From a checkpoint of a small contrastive audio-text model.
Model: 5.37M parameters, waveform 16khz input, encoder arch mobilenet_v2, encoder norm groupnorm, encoder activation silu, encoder depths [3, 3, 3], encoder widths [192, 192, 192], text encoder width 192.
Rows from block 3 of the text encoder of a small contrastive audio-text model, named by matrix and row number. Rows with one number belong to one neuron. Each number is 500 + 50 x the weight over its row's rms, rounded and kept within 0 to 999. All counts start at 0. Numbers have three digits each.
Before each neuron's rows are labels from the 100 texts, of 14848, where the neuron reaches its highest value: "fires on" is the input token at the peak. Only what is clearly more common there than usual is listed. The data: single English nouns, adjectives and verbs, spoken by a formant synthesiser in many voices. In brackets: how many of the 100.
# fc1: MLP up (text_encoder.blocks.3.mlp.fc1.weight, 576x192), inputs 0-95
# fc2: MLP down (text_encoder.blocks.3.mlp.fc2.weight, 192x576, transposed), outputs 0-95

fires on: "table" (100)
fc1.551:458440455482443544500470433482467512450603485467453483451504536515620497368501499572489462542473509661499533529489483485505461535521458418578500484579511498521534485540411598442434539433531498437529479552545462513582431551496409506472462551548463540482464522540505454511585424510488499557
fc2.551:462411500452549397537533540470558440517548419463407513470481485548417470512524498479430544552553429464469485443440488535495524539519477527538515472468476507612476457534589470514488560490426375521490576477485568584455494483588428539546486441435431446436554554560430518419477444513507538474

fires on: "dropped" (100)
fc1.126:489494472545439487441457419560506585498480526460469577584458483491530478419532552482625571477435570504593515439460529479474493563599457467565504432640545556491489608556515575471465471496459544518539495566513430537540473502497472503529438535492521450421495530470467524449584511509503504596
fc2.126:394487449556425510454434443419535499458506526490468526516434404455526484347547490574485513615468600535456560451472441495434546494578521470516511429535504484458491553492516567454460503420429525558512560515467485580533414420607456479542420528467510473442486540516504503407501517525523586544

fires on: "works" (100)
fc1.9:444404462406589435469532481555485449536507453512516555412462469509572449451582522462476504547467559527506421538435546455442550516560372467511474472540568614619447509529491536492462504537410465459563447531518544628604445568482415501533416506554396511506498513572430522440568562452548538550
fc2.9:456555469614503577380432431519556538515461574456446571553468421477454416445469506475471516430429590509494553432499539460505450476546452419445608460563519472425471521551468584478512500499472483503496515495460468487449540384469530491556486464386531429510478562457473502495467556508447547532

fires on: "white" (100)
fc1.47:415432471463566445479510540478475481536512468519561509441506460520501504485586538480459492570489521495497440539462625494434515576524438509507538494505550570575471498515476497528418483463440407480586422555514582576530442615431437464540467521655449538513491529582369479534496528510491559505
fc2.47:478581469525512546433477580522542532517566611472454572509419456492521520419499477469533582456450532461502536416525474543541470464537443581449530424523471485508511468533412437414565487497472509540524490483486443506459533397470480549519484399436472444484524529439510462449454535531473487465

fires on: "bird" (100)
fc1.452:540581546511495446485432465532428478469518515521533404500466464429473466515571470550495454548486527564521570454546477452464554558526438482487421544503636540451494543559531510476500490511479512404468526542440469442449518523415478381526531514505469534506466565547478418537518428568571513534
fc2.452:454512549563469470495475428474549371543450542650499420473471489479473400494471543495440454565498591505570442492497443490594504550579539442483512461538434470538520482509514525453510395430574567559431532475500435451513489547584559510591547529424452444529520562483504474465549518529515550546

fires on: "warm" (100)
fc1.78:536570537520606474554415470571525488409575478475433489533516497522502487545493476493523507449484446489495431442590548493524476554504429479549462571530580519589447616543509509557470553560454435478510549500506493471481546598481399371502479527512519519483411498570385474551488476556579432480
fc2.78:436473386544438568488415451407502625450474465405519555509453520483631499482472453536518513496512477534485505628508476519499435497462578471555534474535459507449538545453398563490401469416557521536577462484542526469526400528528529521457430536585535514527522462435544506524508545454509533530

fires on: "book" (100)
fc1.509:428603446483619548545438474454504506434549573418574530427416455496583509535465481501589516473468556542463578407537549491501411553558504484618536520567571404546489566560435513474450547424542374508535491521561463482591440498475405428396505532605517502512401491486466484497492507523478527513
fc2.509:553577549525409581539511592486522505503422508488474535516480460490409591531457541520488440496521515510440578490496470544507479458384514526461423601541507500435488452460468448520503459531535563477455510551495380534392510479446557466561459522506514476458468407440545526522472525513466480472

fires on: "station" (100)
fc1.191:534426438435494459579467376448509534461522455486477505478623543552567438481466558567507556544547408562563502523533527458486479562457509371485550505487525427474596500552556656488446583520557478488489495532548523550578461409511520519391438556534572525512464531508497483498590426506459434583
fc2.191:394505523513525491406507515453571451519514547428449534526420468489468463409530498512457529563503562479495507409493509506527497535577431528505506442513492458542520495543524473456488537435408387520481541523435536507457550433536431545585498458412469444453546564509466447451503424522526576485

fires on: "red" (100)
fc1.413:499442403489501497481498460451482497508462547475561524483502470478524456473557580469547548570441537506485518476489611458474520564565446473550484447563563598483459571600519536524494452475457443502549477621577482545548469449483423424505528570537590474474422531493454565444510591488488545553
fc2.413:426487560539462437495544488480536470543497527545533461481484413512444474455578562528434396644489626512516582474425450485418605480562497504480447485499553514487461451483505498482516479462473480472507510469443416476489453382545448424591537494440448448409511483583493530460484488495476551491

fires on: "warm" (100)
fc1.182:465544560538507421529467476585457452449505524494411454499508473499542479568476492469536514539462494478508500497566539476500520616493415547529434545521584532561427568572481492545498511589456487428529454534464492505502529553456403357531494552519504490448409545551394460574493501562600478531
fc2.182:515481405470525550490499418414511515483465388425485572434474501522487440532493527569457529499559435550521547542466578457454467541520534392458539471509465471427574528522529592477435569489589418556503599489644509585512427492493523483431395553506511496538533475482530563472519486470456497563

fires on: "warm" (100)
fc1.560:547582478494603471563436462592526485441537517461489457514523454489517479594481468521518522476491447527521497437585542468498552553473489510601442552506593490536475618577543535548479538565489441476488510521502505483491538527501424420467487502483532483475425545586381496561506432555591426529
fc2.560:454486418516445612468433417462485544489497462429457560467458510471548423434523492543519477508488503552501540574482475436472457512468448380512499467590476558459552519478459627472431493423531523486513536562549520526531427534486522507509426560588531565519461535449501487510536537508467518578

fires on: "dropped" (100)
fc1.569:538547415539528539456385445457488527367552513473401566488450530420598481385492492548570573526452487516503394507535545478538457503482496450528522453584436543514566642534494547506473439534488482581555501460544517552522526563543511548453415529538571487526453591434441485422480487546570495517
fc2.569:545493525536455496551508537464530501516483431495515522540487493541435524545456450496472565449542430447518497558465434504476537452466618495541514520380417415488504448484516516529525455530596579615461530407535472556440521487576612557444445443439450420490616421480505567406508536426517480482

fires on: "dropped" (100)
fc1.130:512515392529571527444378473463461549366569536472452518558458490459656490476508495546550592522410515525507470522545555464496459521515479489547503465548479501487563630526478558486451485463474450547576509497516484531528532527523449483397449546549596486515433528500446474414505482559548461570
fc2.130:569510511577485476492476496484471532489432475559478537587525468509433503520520472537497555462571440479487504570448411558427544434526557501478507501417475458436473493511552476489572410561505615575469564407461468574448558488540601533470445427454474472468545440492521535409427506465549470465

fires on: "dropped" (100)
fc1.57:582480502512497479536418461551452478437555487471397544512541578474499470418527475559499518476508433537489427506576435452482449506502368470457464403483476545586551548543549517507519495519441563498558517435451542518512517623576478570522463476472445603479492567492424412494494463597577445537
fc2.57:458519565475477512538511503415466513553498547520579459458473463531501472533505528552512392569554552520525606569385490502462593483510602454532430544510497498484526423437440533520533458481574515444511483475509403456489441436490523448503534494517493477419523404550575599499548505433472507487

fires on: "hill" (100)
fc1.222:498531502551515505476436478527513536430545452506408501577439552459498519460532510540577502486508482503580479564589512477458436556497468472603535485547480539486487589523513509481438501493442475540502545512469456496450508553517427466545421563487539485406495525490386475478520532526602529506
fc2.222:524446455474356536538501466498487572513490474473517471532536567482589465447488416471541476489467446519472421642533434507521512475435562458579528520463421591555486520421456525542449394437496585547532437495506540414527458563505523564495473498618471521484491483398568476536569563466532511530

fires on: "dropped" (100)
fc1.405:514579555536529432491473508581478523456609540457433558521538459489538528513474493499499558499409483492462466421584502484495471555481426540484483506508532501548501608537458476485485579591418471462539502475504479498560512578484425447477420568507558549511467539533387435547478493625561435503
fc2.405:452442409568470548501443516426508634444458405407477585507500459527512569480504499535486477504586459462483581589431499544426468481464624480533571523548496539461443520495492531524435528481496488529542503476531488550499433444494473456482344509540531453475584372517547593451475493367495533469

fires on: "book" (100)
fc1.328:475535466489522490546430400518542454492506513559546417452510471472539415502485522470550533521482505561551517479555526450505494642610438410541508479536531496508508513616488592424522463437547474460499458569565488484562489504428521492451542548534512516498381586500398466480636532572498527583
fc2.328:490434442421443522493617518513561473505508533581530435445494575513578498414487619470616491537485492508549461522509454490522488554514539472526573461462444518474542438486474521375524507405528553561455462560545454487551400466453536590488533504550494497536506513478569497428547563462404599477

fires on: "feather" (100)
fc1.120:499491447492542473576392413489542503459540481433479542507501480576572432501463527493530632551555482594578572444502524439468485551604493430572491518576525443542511531596574596523482645542548445539503441440566525615515508453541485505373421465443534513446439540543473507430529401496530441605
fc2.120:463536491515576494531443517369481429523547548402548528491388436503484492560471450512455547551517517528487540445536554495529507488437502492518452489458543403586515548518477525524491550502527395561545476453507515526474569492580460457493529462409468498539490537547431501476441421522538488519

fires on: "bird" (100)
fc1.180:537590519415620415522476494536388408473558543519507489416512466500454489518530473527404504564470571492480522421524478499513549538529432493446422468481574407523501506515533522525535517596464442451495511504484522487527535489522450416540560485445470583475441567547492470547504417634536440504
fc2.180:489431493575418571451503493414555527517464496573464522564464489496502533476447452469492512430478522453537409602455506562502480471486632519554599451491378482446515467483480452490478429410549571651469537456481496479497514522546605572481457511546490420543567505399492485442455617380502571474

fires on: "table" (100)
fc1.217:507514485491511472565443388477429456408555438498488488440521550465595444521469503549490516531508425568534469544591556441509519560507465443541435507602542538553524554515532581509434452456522472486558447547544515516521472576503489457430471582570569566469401535510490511503589526542556523593
fc2.217:480388436430525466518493457476500481486507407433468494517544554472473476458573453526446518523546434497483433547574524482499483575485465520585510499465492564597514566503563491553397524468385366502500505546432634524500469587540443517507492531529481547463546571521407502552565465523545536530

fires on: "warm" (100)
fc1.418:485576515549538501546369486563518485460494452441413520523507495512494502515518488495494495465522437533503526497625502491519411537503485513530458527528548477552492577537585485556444533495479450429522531502477532503469537537501433430474452613490574542424425504520351475539498461625536443536
fc2.418:473412447474484594505584488470537569483485452430534521493479506494551474495426491529561472465586434530522504566449533510475470466466598441509586522488436486454540493395456529464498535491505491492451456522547538508509473479416547585416425476591498493524544426448588520513510482366462524512

fires on: "works" (100)
fc1.531:489415475480550410489548482418461484454544501593542499531426445481493456479549516510539597550450566507564505543452546428438528528500492453476443476540514577466475538583424560486476462612486430574573491483477423621521469555496475445566534472528444473457526525518425471451557507485504560522
fc2.531:405547529508434631454535517506580483477478618433556498470396508458569461420551490461537479520471611508561534472541475473567458551493507480486543483489486579449474569484455488416544561374490495506505507524466482474507463438404468494549489457475431401516535505459498513487537551430485560480

fires on: "king" (100)
fc1.44:590494449485599414530491478470420467492617527590477488464444530437552453534448467522518611494465464530505430533472506467566513495454463443471426455487452472559583513464454549481546412616541513547543430520508421561505536604529487535485525452491467528537454582494420469480502494598587449552
fc2.44:556509528497456517482557541511460495542505494529463502555492605451472468527415530523522584440533426472517446509495442494527479442488541496479513488420354463476586449414511528432607463564522578537438562551506489500466492525489625572500497400480465524494473491402583447509515574445502462458

fires on: "king" (100)
fc1.41:547514528448486446509457442508464496554648500564465516575479571480521442527450477501516567451479416517576406542569487476517529481513465454505415537558471482571587504504490541451545489643500473499509461452447443584445535554488520513470464458492449537473532523488476391490552457482568403498
fc2.41:548547551466586498566492554448472428546570495464479547451503540508492511639371466503460539451611383462487548481475481518585474459429495524499442537443431390554580447453514515493548512562525464481479517515550500514436552546511497525458518423514476533474455453521509435530453433457545415449

fires on: "table" (100)
fc1.510:538545452413479533442454452542522477508564525505479527504489575452493439447441526508606644478441442549509448457566539472541439477517444452515511456588484486501525499523499568419516512516444432489457494607531502582498520497440508523409480492520505519462459572479494467494563528547514466504
fc2.510:501523574511459462558519545478507415519499462563581393442486455480452464559512476481467404554533474465498585551431354516490614460475591502524442516390441458499496475461515481573570441514607536498424512474497499439428539494528542489493559474484445459502568484478486557452464428481547516474

fires on: "station" (100)
fc1.289:511464473454552479487466407378494486524476487464519521455489510503492381473515547585447502563536501580534537499513598429479501566563452394508483467537497463506549494555538610528446562516527417490549490532570529518545479453506464454519491602510600516522443553550495566526557529519481455670
fc2.289:421470533454537565503596529532533500506572497368463535499497526527526515486495470486552460460546485462492514455474538489502485497447416537548501557548543576584420481467456462504473589470378402412506490517460540486468510488477370502518490449514436459426521437541497533541531438407465558486

fires on: "table" (100)
fc1.208:600483478478501444596348446484490467501582483569433533482543519519484496534467493472497600535432437513505412574609480493511444553484491463542452484516469416559557519556450530553460462546498481570543477489503460493587520575562519539475513561464516509494501581470424435477478560607562471520
fc2.208:531417449557373497459552497583475553543447398507533531585549535458502493441487436501481563484433488491448413561524470515468553501571562510536569460418443481456528489436535483457499430447482634573452493505490591485582460504574564564513520471527460529533518535407562460486542594483511483529

fires on: "works" (100)
fc1.89:491469461475541529423528456534485471457525528548524523473399521486550467461554549451585527507397582494560477486467520464499466594572457473509476456591539586506454545570405515454444445530477472544589488545509436571579430617514466485533504515510462494520533534505413491432580559482495582549
fc2.89:431581551541471584446480448508499505500520652462516521484441441471548444414486481495589512519397605538481516378512499457526515522512419452457507462563528563504475515538413560453525508453459481488528473503452431450511485387468413492545526461462461470439389544487487527484512555525474557546

fires on: "table" (100)
fc1.26:518521465410521497522404463476477444522589516547466511475450531441539452480470497516553551517528427549533474555573522467545419556497468415610474463564470462581558536541458563513513475517529466536538420557499501554526532601457507501427470538579519556520430562491411409499564450540571481566
fc2.26:505424465517398554494554554387509514501500435465535484532489571437524524514413471503471504530569437491519479639476484523550483484435626512552556488407340506486539474395506496499454459455579548602470491499524493454462451520499574563534492498508465503524625455417605558511501547375481534483

fires on: "king" (100)
fc1.288:501585483482602467422402435492425515422590567421507493523479489444592463467519461595625575466426533562581509424593476442481490557553469440530423495493523480498503559548503567432502520520454473501537476480460470525505518484481463489442537476487486533469467512508412437483569445583553472592
fc2.288:441574504551504493403473468494475517474502581466496505545338487443473454467567547562550511491465594573561515438510486410443486508565441436479487480532542535455526534470448567406515492495420491560476493485405453543455542458482510511541519455473534539448497555496536422474508501528494534537

fires on: "king" (100)
fc1.443:574562444487573462468364421484416508434591517454467521542453505478602466502482452541570565469434503573519474495551510442494464500567441446579402486548555496555513564567492575501492466509470490536594453528476397570487506547524443469449511487512526551470410560507447461436514489591583472570
fc2.443:519563528581458518425425498433462512533490512476440551607386494381449493504488463540463538475489523506496476506546461495517481439525523492498476482507447498480510526441464511479522416556439543590487505448371461500379612496537558513564519432452490525432508505434507403510494534546548481476

fires on: "feather" (100)
fc1.20:519522551489653418575493465548521459498478520498466516477570441581491418550495499508500535475545506547557495448493508433461517556575422480516456541511570390561530518588584542521535601490517468490487465453547546544566561458518463511475469470460547505439429534584385554459506441582592419551
fc2.20:574522521534538457546496476520421467507481492539538487509566510500501473594494402462429566462423507531411396469543555478529510442503463542484485490426576415522499513513513520479506448525494546486470537476537484486552529528607484454459597454489518566605404540519505410476463587537543478523

fires on: "dropped" (100)
fc1.408:503551450555470540441455407570502518409564539516503517455467522428642467458482495463608539459429508542558466448551438442548483493547434453505480406574481564508477611529474605397520419469497538493552501580517439455525482563460436490482496535538427480526414537456450444456622549516528555595
fc2.408:456436445539476489464495467498532452466495472497517448548388586460531437459522553504554590507508526532542447513567492440494445547615560472561567442456434488496540551507537532383474503464476483613463532527462589527520470491551549610469519457479520509474512565473530431407560482484466590515

fires on: "warm" (100)
fc1.196:432547417558561528411426508482452562408532583447520552471409433467616494502487489550546524488403526528486540481495610493523455537484499514480527468614532474544489633510411517516471469504509441518550464524543480502525512534468430465404459544556592517534388492459489452499478476538584484535
fc2.196:576549561560477508543488566441496527514454482558476509527533477507400503592458494524396473498563467485507542504454493544530488407489570527419498554446458381445527443489532482534584467592582552484457585471515458539437555482527589501501465477434539423521536476474528522444421496481485452423

fires on: "king" (100)
fc1.266:481550487505540528494406420525475499504517524526434488546423524508508438518473609505567546453428479558587551440534539419492408568582394428526490520610518474487541510586457569404528454540506524545476526544532400526499546523472454510438502521483566477465451551505476428457513508531503510538
fc2.266:579509473606392460471492491543494503528479504635531438559507484460516513494511464467465513511411498498487434558562472498514536478545540504521509448424425519490549544505514507497520349509539625609485457511506475449537523586493579521522603540514532534543488560412525445484515537549534495491

fires on: "dropped" (100)
fc1.199:524470395512541517452454470464458548444479531450502533545440441484586467461512509514581575444448528486522490518527630483493483515515462479551511467574510585543480603596484517555467460538508474549580486564519490598532501515491469501477460514510594485471410542455398541415482500527515509525
fc2.199:515545562513466465528496467505551440508483508603472463501491472501399460480546511502457455566503535497508532473471380494468551474529535475505451517462508485480477474487539515498546431508476564560437592416409418548440518442569526475523508442411436416428546485518521511427482522489548505476

fires on: "hill" (100)
fc1.192:581527471505564442485468422502470501454486430481490433589437542440487435533532446501506483482516499567599517545542535448459447532584474428543490538498572495475504560526538538457449430472492463499510545553465518454494512550485484410480551537570494552502482485519432432502576552512645475556
fc2.192:562529485582455474415445452497417544526447425565444510592446530434447490509485507549454529477483493550527501578535528448478440475518505458476508477467422453428566549465512530471501358578539593546457533491479482496445593594477628509522492554501590565536456543410508411522490539559529486517

fires on: "king" (100)
fc1.106:540570532459626396505464509516477413447619518564461546441483526529457541563464509475486546562491509500481486414575514512577485556495485503465412514504543419560528534572533488477523561591408393480516510532456519553468592545514437495469566492451509521495485579574437422518480383677564415535
fc2.106:483464494576347549462501539411536551518412463559480508559461469470502653470431479525518486518484494431500463562476488583502479404479579603565547486511427513432478481460481391496483454452521600553513475468474462490484478513504599520497451529540477437481567462414516495467431607390528566450

fires on: "book" (100)
fc1.566:515618485474479502445500483517484501421553560463498478453491497482520473437518558479636525512410525531486513408602507489523454511565470487484428501592557512448489519498493512377516579474383439447445485600537489448519462463381476522421548499492491535444446572442516476543551490600548503497
fc2.566:484458557409524493529532561647510531609510562518499523441565476516474560487536509424507534470414485439406465458463478530480524478450395583404508515491526546583468374484419426529571491511491477476508425566541520514540520448451440507514568479518484524548387555468496525541438555553448465436

fires on: "book" (100)
fc1.72:410590504551542506495395494593439499371550520411507485443518504433541505503517412541472487540527535565489503402522470493571499486476478478469479442495590542549483623527543512533475484466475498421563540453503595435506479580533418411447499514484413563571432536496481505563477434559615533525
fc2.72:491538596496441590544525553442516450603439585553536465453421478445467467550407499479507415463531497504536529511484498501557487462438503479434530502513431455459558443466431498553617453519612517504475509538488482472425608491395582538468531479533516443566422548410496563513447482489436499484

fires on: "feather" (100)
fc1.302:458500531445562441559491448512491413559528529531527464437473460475474391471513560528512501552482534572571555470506516377497503625559395410502444535513496444566565498569459568501538605490517469495494389505533559561569561523490502530495502485468540525472412584533334436467546439555499491540
fc2.302:579489528467596414559533580479436462527473475556542496491581536564472508644443450480405517463539439504488520513475565521497533501479551556434482502376522369509553455508536479524551509583575488474460554463558477496549529515552534469467588449468520552598507426565512521506450492483491413482

fires on: "bird" (100)
fc1.161:523589550540502457534413451511439459477520479523547409519490442468473467532567504533486460566496507553526580456580492458486556567538437489483449535495615521446474514530526510452514516501469516412449561591441484424467488512414440373517544524491465554493459529576488443539529444552582499551
fc2.161:432491556529475469533440418484581372517483534636510434456462513513467408482481557470457457569503587496563491477510434486554493597591562413508494458520462473518501483549541541465479425429577529537461548488524473496494459537588528517566559551429446434509538532524472499451559539529497565557

fires on: "station" (100)
fc1.540:532395487465473438521461408440440553485535425522493510513553556497548395495471536609476470535525466616558485625517515440475506521486461393498463484460516463527549468530547590513393491512489528498543473512511527546556518521481513500530467573521573583489488535571442575488644464527476528626
fc2.540:432465546515578520501480513500512392503507439397465504510461570521435481578449468499413529497603474490486487444562584489522471496487430533547487523473525432562503529529577457516469554501425349465456530533466647493439591530539442497484505460457486530501512531543394490552477433536531499500

fires on: "book" (100)
fc1.399:483592487517472535478505451507418482291603560442533430537444497460583457417516445530638474498497436572528432437546415479492509447514532433512451496492559570510498587458479595419528489478420485475473531503455499410447481516504421489425531448566435565476495509458546481525566408491605542536
fc2.399:430452551388498503549559512601542470591561545536482495421552542533473524434538538429573478492468503455428425492492434535480529525497418511481509534520488601585452362481422464497521512457441483476471413576504500512508453475496445550522572460525415510449454529497531486526514541535430506451

fires on: "warm" (100)
fc1.314:510572535489531472535451477588564479446532524466480477498527452507495518533477471498560520473475471527512523433609538467497453580479480504610414576544590524528473593535519499563465550561494484479470474488508504452501528538503427381514496531517549506453404520552382515557490451593603439507
fc2.314:457453394484483572477466419441530528463466445457470546432493530476546428464492484542490481495527460541523540574470493455459417542464515380503544459524459529449561518471502627462443502429553525501513561569561566525538418573508526508476435543554506546554510494475548502501544499472475526581

fires on: "bird" (100)
fc1.368:544579528521463434503394462508434442477528545499546412519502474440471419502576497534468463578471515575513543471563451419500593530480407472493409535489610541486533554546507527515517492532480552414473486497435466450483533513416422440545557520496466549512458611500464460538517418599563510591
fc2.368:455485538559446453542498437476544397549486584638533407478433462456502411509468507477448478578476603531549422501482437482554578484565556417505474452483481453523524486503500553483533370480570561576482501481493476470485505542586550519527585509442435461505513534492465450452540532535548549563

fires on: "station" (100)
fc1.434:481413482409517447478507437430449486538459439520473452506489560510447419488543598511485506492552460661579496570480556369428428516537421392485507518524516565500519463489513578433443478525422406481479500606449530598512489508439476508529516532532543578450525486534521546512596525497425532621
fc2.434:464551593631423576499489527491460504525445476471465520525449492458463514574424439529423423483562523479463556539486465533560473407449510522459453545497465485493512500409475453568489408522534592473528523471461519400409550570519555438564483504467500516506473470455555477606424522491536450449

fires on: "station" (100)
fc1.312:525471381555537508426463410509489549357490494481463532510455548526594473476504500545503505542411575550514517522522534471480416548507505415542529497565533528496472578511510577474366505472481455495565556543534473538578430550500468451434487562544572509526521510531512522483543530459483589587
fc2.312:494445487411588467558491455541500485590514363518535516465596466512406409514463394470368525493459446486418449441465514529544596577512515553475487509472492492544484440528551454556528505504556375437407483566488631523564497537593473475496541447498439517495543582501492549602531502559441470499

fires on: "station" (100)
fc1.169:516432416513513437520496382508445544513488452483508535533540538494565416537491518537511530485528476672595450544489585357506469527509400388527490494515485471539574516509512651494474520510480495487558449535554501516591474513507468492485488525553575543517444519542464494457636545496494501688
fc2.169:565446554494550451555586497599529471520528469566489449547572562612478513578415475395532553409503479471506401460529559498515491510513530547551554548417513461539440448538520477474540507531447505482397508505458532481516563533538496544465594434465490466505495451539507464517522503459485513483

fires on: "red" (100)
fc1.401:508448413536494484469433461552507568511479526509520517528473441491562500459535553511537594491386531522502505541528556445461509571542447480511514440538492526462516560601478539518463451514482551565573447547485459556629502531441459445493487553529610470516483600462403531443528551515463547551
fc2.401:446474567513485441530566553540531428500491497540484444496468515554449499421558506531482484586496575506484481437502430502442530479564500531521464502471544536529442480445535521425489521431381469514428580475419447526490467464613428483554503454414405477452553443575521424468492533480548575475

fires on: "feather" (100)
fc1.122:466536538416576489537451475496518417553536539526552492434472466482512376470518541525537526541481522542575543474519525418509505569538403435510433502520506474598564487588454574518547562459517443503521366528544509561539544482484505506482491468494544536492378575544358453487541448551518489565
fc2.122:562490526483611436537507582472445468531473451539500525486575509551420541632454464519371485490566436498463529499499555517517471478466543563415480517400516359505547444493565462542536541567561454448446559511547518503510554511540521429482556489462546548599502438548502512551411475507472401465

fires on: "red" (100)
fc1.567:468503488484551483454408501477539457459516450562485467506434493513485511452578542499498486570447517521535578522551487512449423624546488485538489485541520524531457562524519492546384454474471477563514547522464462582490465550510448391553471603493532487471503529532359498461501522523500583509
fc2.567:483557499490415554555529442581516543516559573502538498453497512442604429404483382499584449486459504527479452496492375484532565480514447448508513449479466547539526467440416572485560453433503584474515470532521472402550466501501494593506519435565412513481413542413571477473541552508522484544

fires on: "table" (100)
fc1.553:580499516498458506521391412473500468517498422535502442523484592434510467508532528466490467562512488531512435636607462471519473534507482498497416515527504561557474515495494535509418413459482558536508487514459516466519447580521501461564575628539527515451511557457463524541523595558579532541
fc2.553:515502480536439551493489495552529522505437418503427574452529519473480508483473441528481517437515395448486509457475451530533470435513475494462530485525422447463477477459561486496546416523537595496434575528546562571509509558546602531482405482519494498520519491385580516462488509519525409481

fires on: "book" (100)
fc1.394:473632518462617538496440491545530440395602623455537479449448482536580506530445495499633500451417581529518588371550465521505471586601493477548472520611552480530453527521472512455532568436522470503447518525531402513534464454455456474367554507493503492501416506507491508450504522543520491475
fc2.394:509488538545440548502482598506542520582424410461496519543565465517425643563465481494482455491507497462411577513525522587485459479395551559469498603524507501475417423458484407600457503488523520454448502520491492482452518465442524409593479535503532488478524370480566547559447565494459464423

fires on: "king" (100)
fc1.38:560513432513581425468468469454428528505589550518509510485434462463547484493497462520490567495443499545507445552496601489523506479546478468500508459519476453553640527528457511488516436576518445543574445495519438519519527598492463499506500500553547526517368583479430439463509482573551435554
fc2.38:525510504544447516436557517488477576564482528542452574579470519429449527494423519513505570462465492477447395539522511541531468432511532547461545441472382468428548439429462459414546409537477557600467507489464444471490531452485602575543504480445502485495480504374543415508462669478485492454

fires on: "warm" (100)
fc1.134:553562556491539438507427493580524443440573453529465482536510465470449474533551526489545530504449506501489476483591506507486465566522425539519426527516571524554453578535506489534477501596443482540484516490489482489495460575539436381561505533507487451450469511513335497528499549598621505488
fc2.134:469456406517442572544466413461525556468479439473536520449489511510598436487463426527483446517527472521518536583426459495488507515498568400524533476485456516456555512474469645495471488422593606511537533463592523506564412498557528512475431516528482514509518463493573577434542493420483505583

fires on: "table" (100)
fc1.239:566532465461528468451284456416491445472560498514446509486477493435477481478519546506472574575436509505477471537581515477553441599467493485497469491510486520544543572560490506544426448536509424521499462509503495486527489520526505492515505574465544532481498609436419447520504530637533516530
fc2.239:549450503511441482542578454624479507481473375501544494469584532509502497476521429530504540489482447518463462482461472462420555518558542528495522495462516495428488464476527517447498503481529631503405568501553579542596383480577578508421477495542456531490554477513579556459563574450536454515